config.yaml
input: "mfcc"
num_classes: 41
output_stride: 4
arch: "tc_resnet"
steps: 12100
epochs: 79.3
Rows from block 5 of a small audio frame classifier, named by matrix and row number. Rows with one number belong to one channel. Each number is 200 + 20 x the weight over its row's rms, rounded and kept within 0 to 999. All counts start at 0.
Before each channel's rows are labels from the 100 clips, of 14848, where the channel reaches its highest value: "top examples" is what is common among them. Only what is clearly more common there than usual is listed. The data: phrases spoken by 400 fixed synthetic voices. In brackets: how many of the 100.
# convs0: first width-9 conv, stride 2 (model.blocks.5.convs.0.weight, 288x192x9, each kernel summed), inputs 96-191
# convs1: second width-9 conv (model.blocks.5.convs.1.weight, 288x288x9, transposed, each kernel summed), outputs 96-191

top examples: /d/ (96); /eɪ/ (91); /ə/ (90); text has "today" (86)
convs0.152,168,164,201,166,183,154,184,193,212,171,192,223,167,193,161,175,202,190,165,199,179,169,226,162,208,208,226,195,198,192,169,209,153,211,199,207,212,206,186,202,168,170,169,166,199,186,176,189,221,208,192,184,181,223,184,195,171,225,181,200,166,189,193,221,180,181,176,203,196,174,200,211,153,197,203,209,184,187,207,204,204,152,203,168,206,195,159,216,209,204,190,187,216,184,211,219
convs1.152,195,161,174,187,203,176,169,190,218,210,241,209,161,203,205,233,192,187,190,214,197,187,181,196,172,225,185,239,236,186,212,203,168,197,171,235,204,205,184,164,176,202,224,221,186,227,187,195,211,235,199,181,196,195,236,212,210,196,209,193,183,215,183,202,188,199,168,227,215,225,184,251,212,210,199,195,191,171,211,187,208,209,208,174,200,202,202,158,243,198,196,209,224,188,195,188

top examples: /oʊ/ (61)
convs0.174,187,201,190,170,178,181,189,187,178,214,211,197,212,219,186,214,185,215,216,194,215,176,186,178,167,188,202,198,218,179,170,211,187,179,213,187,162,186,176,188,187,184,197,184,185,195,219,228,174,223,230,184,153,237,221,151,188,213,167,213,185,194,220,216,219,172,181,194,175,204,224,188,169,197,217,190,162,170,184,211,179,155,185,142,180,228,176,213,215,180,187,226,193,185,198,237
convs1.174,208,212,194,178,209,220,189,196,175,219,231,189,173,205,203,218,202,188,226,208,193,193,208,172,199,173,183,212,205,211,200,218,170,203,168,187,211,202,201,196,172,180,223,171,187,204,171,193,196,229,158,216,210,196,166,186,203,236,205,181,185,226,141,207,193,207,172,212,207,222,221,228,174,219,190,184,202,216,196,185,195,201,224,211,212,201,213,187,178,204,146,216,155,183,191,229

top examples: /z/ (55); /m/ (55); /u/ (53); /j/ (49)
convs0.97,199,187,203,202,200,191,174,173,196,194,207,184,178,200,205,179,155,200,215,152,197,193,201,212,167,208,161,177,183,208,187,205,200,185,187,196,215,217,174,205,233,192,199,203,195,185,164,207,185,172,178,192,191,206,203,155,185,202,211,213,181,153,195,223,189,210,194,221,186,204,202,237,181,191,223,189,186,182,179,213,202,186,182,180,214,176,181,202,159,192,218,178,189,226,193,212
convs1.97,196,192,227,221,213,188,163,177,194,197,203,208,201,264,231,227,189,161,183,231,209,210,196,202,194,206,190,197,195,219,178,220,214,213,217,197,236,165,187,197,163,209,229,190,215,173,172,156,212,222,210,214,218,186,202,175,188,208,204,193,192,195,219,227,202,192,259,160,191,201,248,199,224,198,198,181,217,190,177,168,206,225,205,208,219,193,199,219,196,215,183,169,177,180,183,214

top examples: /z/ (84); /i/ (80); text has "needs" (53)
convs0.253,185,197,198,186,179,190,182,158,164,218,172,184,175,205,170,196,192,155,165,179,201,190,218,170,190,196,212,170,199,189,155,230,187,190,202,187,203,207,225,183,198,175,191,157,186,182,193,222,219,224,195,178,160,199,208,165,215,199,194,179,200,216,191,220,204,196,182,201,200,177,203,164,157,220,197,199,186,173,158,183,163,191,209,246,179,230,202,176,208,180,171,216,226,198,195,184
convs1.253,177,199,181,176,194,177,198,162,176,164,227,200,178,208,189,212,233,210,220,197,215,153,204,217,197,204,220,173,203,197,221,213,179,199,210,197,248,196,244,204,203,218,224,188,207,213,216,165,219,187,227,189,193,207,182,203,210,223,238,203,196,197,173,189,202,213,209,186,224,218,199,201,183,194,216,246,219,192,200,170,224,213,199,219,196,223,202,183,218,206,205,180,189,171,185,203

top examples: /θ/ (67); /u/ (44); text has "threw" (38)
convs0.239,194,223,194,225,215,229,185,177,187,217,212,202,204,181,188,209,209,197,211,214,235,171,208,209,168,210,244,208,222,177,217,160,176,191,170,188,188,197,190,253,191,224,218,207,187,189,237,194,203,203,219,189,187,154,205,149,214,155,163,214,205,211,201,198,199,171,184,207,221,164,200,222,169,212,191,188,168,171,185,199,198,200,202,220,184,206,188,192,165,224,196,181,194,206,222,203
convs1.239,189,211,176,195,169,181,175,213,173,235,216,204,220,195,210,215,174,211,204,173,210,225,201,195,181,214,220,212,192,220,167,206,198,186,200,193,209,212,220,213,189,274,221,205,216,218,197,205,190,195,159,200,225,216,192,198,214,226,216,213,213,202,185,194,214,200,212,238,176,214,193,221,211,224,232,197,240,201,215,181,204,197,205,219,217,223,210,223,225,199,178,245,205,193,225,204

top examples: /oʊ/ (66); /j/ (51); /z/ (50); /u/ (44)
convs0.3,182,184,177,147,182,132,212,185,213,217,196,217,215,204,181,199,180,199,208,200,224,180,207,183,146,205,182,165,191,217,197,195,204,196,180,176,183,191,207,203,227,180,171,229,196,199,213,172,193,225,192,194,215,219,196,213,209,163,223,179,172,183,225,193,208,181,197,199,199,211,204,165,197,161,174,216,186,150,179,191,170,173,200,179,214,186,172,212,197,216,192,196,219,186,176,209
convs1.3,218,214,201,195,211,228,223,217,220,259,221,211,195,201,193,221,195,183,236,229,203,178,207,173,181,204,243,202,192,194,219,225,182,160,186,215,209,214,201,221,170,204,205,219,223,207,184,183,207,243,198,245,191,206,175,192,197,225,201,204,188,204,202,209,153,208,193,192,182,210,215,177,202,183,226,187,221,204,211,196,225,201,197,211,204,207,220,208,226,162,212,175,204,189,190,208

top examples: /d/ (100)
convs0.16,185,201,193,219,177,187,216,160,182,206,181,197,221,208,180,221,159,199,224,185,176,194,213,178,191,179,188,178,220,202,220,177,212,154,208,214,223,199,192,201,186,179,182,213,181,162,207,209,210,223,185,174,190,160,198,196,195,214,196,197,191,230,201,193,175,175,215,175,153,172,187,215,195,189,220,198,176,215,163,195,203,216,193,199,168,186,182,221,208,202,204,179,204,222,193,210
convs1.16,191,175,189,207,196,171,194,202,179,181,214,209,208,212,210,180,219,197,216,180,217,234,239,208,205,239,220,193,205,187,222,205,220,207,195,214,181,212,202,191,180,220,194,204,225,227,198,244,235,159,242,188,199,237,202,206,201,238,200,216,239,235,185,195,209,196,207,191,203,195,212,211,238,205,204,233,201,204,194,192,201,210,185,233,204,205,216,212,212,210,216,197,202,222,182,234

top examples: /d/ (98); /n/ (95); /ɪ/ (83); /eɪ/ (72)
convs0.23,180,237,205,209,191,211,179,214,193,217,166,174,170,157,198,219,210,186,192,177,175,207,207,185,229,200,196,208,209,134,202,223,184,166,230,157,183,199,168,208,207,189,183,182,216,192,212,207,155,200,206,191,157,183,199,212,176,218,199,185,175,205,184,217,193,214,204,198,153,210,190,194,193,194,194,198,198,167,214,188,181,204,154,183,192,207,193,174,212,184,191,192,203,183,192,170
convs1.23,193,242,190,197,192,204,189,182,180,216,180,185,175,172,209,205,194,192,172,174,189,186,184,178,189,200,221,209,185,196,207,212,141,189,182,178,242,249,191,220,212,220,200,187,219,207,206,194,210,191,220,196,197,193,191,168,187,187,218,210,215,172,178,215,239,214,194,200,186,220,186,192,205,232,214,188,208,190,179,183,217,196,192,182,231,215,204,222,206,193,214,176,167,184,226,204

top examples: /z/ (67); fast speaker (64)
convs0.88,216,180,203,179,194,195,195,177,208,195,201,142,218,210,215,195,154,231,171,196,189,193,165,205,190,188,179,186,157,189,198,205,201,152,213,221,178,168,183,207,216,195,217,208,203,221,190,174,207,227,194,181,212,169,181,229,225,181,204,206,226,199,190,176,158,200,208,187,196,169,197,194,165,198,204,194,194,192,164,209,193,176,207,160,191,192,163,214,199,211,188,233,218,208,171,205
convs1.88,213,207,192,220,179,195,203,216,192,180,218,199,189,216,209,181,191,164,228,200,207,241,199,203,199,210,178,194,200,199,192,174,213,198,190,197,180,190,200,219,180,210,185,217,202,160,203,183,218,196,164,164,215,203,231,222,239,217,183,201,195,217,219,200,200,247,223,207,132,189,197,229,218,211,222,224,190,212,210,238,184,219,213,193,198,218,189,192,167,200,202,185,217,230,239,217

top examples: /d/ (100); fast speaker (49)
convs0.154,214,211,195,230,184,211,189,169,193,196,198,208,192,222,159,197,169,205,234,172,195,220,202,206,204,209,212,194,206,192,192,225,191,205,226,211,193,177,169,177,187,205,203,219,227,196,226,212,203,211,194,177,230,195,194,196,185,172,196,209,178,213,229,175,170,191,210,166,197,161,205,209,203,232,214,203,173,187,202,174,171,223,213,169,185,220,165,184,199,191,200,150,171,220,187,210
convs1.154,228,173,207,179,193,232,215,230,198,190,235,196,201,200,198,178,218,171,190,182,173,251,214,237,238,229,187,198,215,204,206,201,219,232,201,240,168,228,204,206,184,179,215,215,221,207,194,216,187,133,206,199,186,253,237,197,195,204,195,198,218,254,180,178,200,220,211,202,183,210,214,189,212,218,211,192,206,163,224,208,197,206,180,187,223,196,236,213,235,198,254,199,213,193,194,194

top examples: /d/ (79)
convs0.194,169,179,211,196,193,191,208,195,203,168,191,186,192,210,192,180,198,164,205,189,212,207,215,206,153,217,208,174,212,181,201,212,187,219,209,197,144,193,216,201,194,172,213,208,185,163,195,206,197,187,230,211,214,145,194,214,198,218,208,193,201,202,175,222,146,209,200,193,196,173,193,192,123,179,187,206,184,194,174,172,184,186,168,209,225,211,195,185,201,190,189,190,225,198,137,205
convs1.194,189,186,204,184,202,191,168,173,182,160,197,194,172,197,177,171,157,196,229,165,221,198,218,201,207,189,233,182,219,197,176,197,211,176,193,188,203,204,209,176,197,215,222,205,188,200,187,189,206,153,183,188,171,192,197,180,191,215,198,213,184,221,213,228,225,227,230,186,195,216,240,211,226,215,214,202,175,198,188,170,198,162,177,183,179,189,214,218,183,209,180,213,216,220,209,214

top examples: slow speaker (47); /ŋ/ (26)
convs0.215,195,164,174,194,244,195,220,181,207,205,200,201,217,212,206,188,223,186,148,192,166,171,207,188,202,167,203,208,215,237,166,210,200,194,197,198,204,198,193,207,204,192,213,205,195,207,214,210,176,200,249,174,163,216,172,178,176,163,179,200,201,170,201,196,195,202,166,203,234,203,181,201,193,183,184,198,183,181,189,177,194,151,188,162,224,218,207,210,155,180,192,189,228,184,179,185
convs1.215,191,176,177,217,182,216,177,199,207,190,229,198,179,190,205,257,201,172,214,195,204,226,193,211,200,206,169,210,196,243,225,214,218,206,179,194,195,196,201,188,185,205,235,205,190,175,195,180,216,203,204,193,188,189,213,192,236,214,166,206,179,184,164,187,198,186,231,202,189,174,212,210,234,215,195,204,178,231,205,235,190,217,223,194,184,197,170,170,199,167,196,191,221,206,217,176

top examples: /θ/ (27); /ŋ/ (26)
convs0.76,183,202,214,197,168,189,198,186,201,215,230,219,207,183,212,226,169,220,207,168,204,230,224,193,210,190,212,197,195,196,157,213,213,181,220,187,202,201,201,192,161,190,228,191,230,175,182,197,221,212,205,195,210,183,191,188,180,202,214,219,195,199,160,189,187,174,206,178,176,169,173,198,218,222,211,217,188,174,192,184,187,209,202,193,202,213,208,182,169,190,203,243,253,200,213,161
convs1.76,210,219,195,203,214,235,169,218,193,172,187,233,226,180,218,188,235,194,172,218,201,203,220,166,182,212,220,195,211,174,192,199,193,160,177,189,203,233,214,218,165,212,182,209,212,213,196,218,170,238,163,222,196,199,193,206,218,239,211,198,207,249,201,192,191,201,203,185,177,180,229,167,206,211,194,225,216,214,210,190,187,233,224,202,181,203,215,204,193,180,194,218,187,217,204,242

top examples: /z/ (46)
convs0.21,174,186,202,197,215,203,177,197,199,181,172,200,176,203,198,203,182,204,200,192,238,176,227,196,189,220,216,201,195,212,188,214,184,170,207,160,189,169,226,208,183,184,215,224,214,182,189,174,216,172,233,163,209,175,218,200,198,208,196,165,184,195,190,216,220,195,189,161,208,223,215,196,147,162,175,213,198,187,197,228,172,165,189,155,195,217,190,189,174,199,193,223,189,171,186,220
convs1.21,206,173,181,213,206,173,222,169,180,178,192,193,195,205,180,201,185,229,211,218,185,205,185,187,170,134,185,168,185,191,200,189,206,183,202,224,194,190,193,219,224,183,200,158,201,185,206,166,206,209,189,171,154,189,191,192,211,198,238,184,198,203,201,237,212,239,232,201,209,211,174,200,210,195,222,218,181,231,211,191,195,231,204,198,195,166,196,206,217,200,173,188,185,174,194,182

top examples: /oʊ/ (82); /ɪ/ (79); reverberation (71); text has "window" (29)
convs0.111,203,171,219,226,214,172,195,194,210,228,184,179,209,211,192,186,166,221,213,229,191,188,182,210,171,203,147,161,163,178,163,200,190,223,204,213,186,189,205,186,192,202,211,201,183,196,228,192,162,204,155,186,167,194,187,176,195,218,169,172,205,224,221,167,221,168,216,173,184,185,225,212,163,201,232,221,183,186,154,193,186,201,193,200,208,195,212,188,193,186,186,204,181,219,210,171
convs1.111,210,226,217,195,170,189,169,198,156,181,215,169,171,180,236,192,230,202,200,193,190,207,194,213,182,192,180,166,213,187,175,189,199,210,193,202,204,207,229,197,207,229,204,218,194,181,195,201,187,254,191,187,204,176,206,199,198,223,222,171,175,199,169,168,174,214,183,195,191,212,193,230,199,211,145,171,178,162,226,197,172,200,214,240,158,154,204,171,205,160,189,184,205,193,199,215